Rows from block 4 of a small spectrogram enhancement model, named by matrix and row number. Rows with one number belong to one channel. Each number is 200 + 20 x the weight over its row's rms, rounded and kept within 0 to 999. All counts start at 0. After the name is the row's rms in percent of the matrix's.
After each channel's rows are labels from the 100 clips, of 14976, where the channel reaches its highest value: "responds to" is what is common among them; "peak on" is the class under the peak. Only what is clearly more common there than usual is listed. The data: single English nouns, adjectives and verbs, spoken by a formant synthesiser in many voices.
# convs0: first 3x3 conv (model.mid.0.convs.0.weight, 256x256x3x3, each kernel summed), inputs 128-191
# convs1: second 3x3 conv (model.mid.0.convs.1.weight, 256x256x3x3, transposed, each kernel summed), outputs 128-191

convs0.21,080,214,191,212,200,177,190,205,216,241,175,166,190,230,185,204,196,172,198,184,202,207,206,217,204,196,214,270,198,164,239,206,201,227,193,200,195,198,242,216,210,183,209,190,202,187,206,180,229,199,197,204,211,214,185,200,187,200,173,206,211,187,209,171,207
convs1.21,103,204,198,192,194,192,177,188,193,179,222,185,196,209,193,208,198,236,203,213,220,217,185,217,206,198,220,153,188,178,187,142,185,202,211,187,174,202,185,240,195,225,215,193,229,223,196,170,209,194,198,211,174,203,210,177,210,223,178,187,248,173,187,210,180
responds to: /aɪ/; /k/
peak on: /aɪ/

convs0.39,105,209,206,201,205,181,198,215,208,221,205,230,210,229,201,212,209,237,171,182,204,212,182,215,210,174,222,192,170,203,192,180,222,218,184,214,208,233,217,206,195,194,227,208,236,171,205,235,207,160,197,213,191,182,210,205,220,227,210,180,200,180,208,231,200
convs1.39,081,198,248,182,179,222,192,190,213,194,208,203,176,183,207,196,160,201,212,218,196,222,183,217,185,199,191,210,220,202,192,170,165,165,182,169,160,176,177,195,176,217,191,204,215,177,197,195,205,194,176,208,210,205,216,195,225,210,213,186,223,155,190,209,206
responds to: voice: child-like voice; /oʊ/; /ɔ/; muffled (low-pass)
peak on: /ɔ/; /oʊ/

convs0.129,080,191,226,199,184,223,221,199,183,228,224,191,205,246,199,221,158,191,230,162,202,185,166,205,183,197,209,201,153,184,181,216,198,193,216,228,216,183,210,237,209,203,178,222,224,212,171,199,173,211,193,188,186,193,190,202,179,202,210,224,204,194,236,139,198
convs1.129,092,171,195,191,194,208,197,199,204,183,149,218,219,201,188,205,238,227,191,213,205,215,211,217,181,203,187,168,192,223,211,195,198,204,225,189,177,240,204,209,206,221,227,191,182,225,211,221,223,164,181,207,182,204,204,195,219,185,197,199,180,177,210,224,201
responds to: /d/; thin (high-pass); /eɪ/
peak on: /t/

convs0.179,078,191,207,203,196,191,200,215,202,206,222,214,169,239,202,180,198,203,182,212,172,187,218,240,164,188,205,192,178,176,186,178,205,222,175,189,205,191,166,197,209,221,227,175,168,201,213,215,173,214,223,192,191,196,197,180,133,203,204,176,208,193,194,201,177
convs1.179,089,213,228,216,201,204,193,157,237,185,192,156,184,189,209,211,231,208,191,194,252,207,159,171,185,187,178,189,180,213,202,208,216,232,196,202,225,204,185,207,198,179,166,226,188,216,158,172,202,183,193,186,186,211,195,203,226,246,176,210,201,224,204,189,218
responds to: /ɹ/
peak on: /ɹ/

convs0.10,103,203,195,174,220,196,177,209,224,203,210,187,191,184,208,180,171,178,171,191,168,218,159,202,228,186,174,159,229,182,187,211,214,205,223,197,161,220,196,175,208,195,221,196,189,168,197,180,214,205,174,196,222,212,186,144,199,193,184,187,196,175,180,212,187
convs1.10,094,201,203,203,186,235,204,219,186,226,227,213,185,189,215,190,196,177,236,215,204,180,240,215,189,234,185,246,197,184,200,194,188,215,215,216,207,192,195,182,223,171,234,231,210,197,206,186,185,234,231,214,177,192,178,145,189,194,186,209,214,241,211,192,213
responds to: /ɝ/; /ɪ/
peak on: /ɝ/

convs0.23,079,197,215,201,193,203,187,205,203,175,191,176,186,196,179,167,183,173,216,190,161,215,152,207,196,178,210,259,222,165,217,188,184,217,168,220,218,242,162,208,227,203,182,224,173,199,213,184,208,184,196,219,211,212,181,201,196,202,200,178,216,210,173,199,173
convs1.23,099,245,181,211,148,233,221,195,190,189,207,206,210,179,179,217,207,232,210,203,197,184,194,153,196,206,205,231,208,187,212,201,180,175,252,189,205,200,211,220,189,191,177,184,188,229,187,199,208,179,185,186,194,180,206,180,188,226,197,204,162,195,220,195,226
responds to: /t/; /w/; /ɑ/
peak on: /t/

convs0.3,090,176,173,152,213,191,179,214,234,178,205,217,200,167,193,219,209,253,177,196,211,207,180,182,179,207,242,174,229,238,195,218,174,205,192,220,195,210,182,235,208,225,176,170,231,202,197,191,198,221,194,188,217,222,188,176,230,194,188,193,193,202,204,204,231
convs1.3,105,213,222,239,185,187,188,207,211,197,213,248,225,138,228,185,183,166,205,198,196,187,185,187,193,168,147,225,199,191,206,177,184,193,195,192,220,226,236,198,203,206,204,249,216,209,177,184,196,192,186,220,173,191,189,200,213,201,195,194,184,190,188,193,195
responds to: /ɝ/
peak on: /t/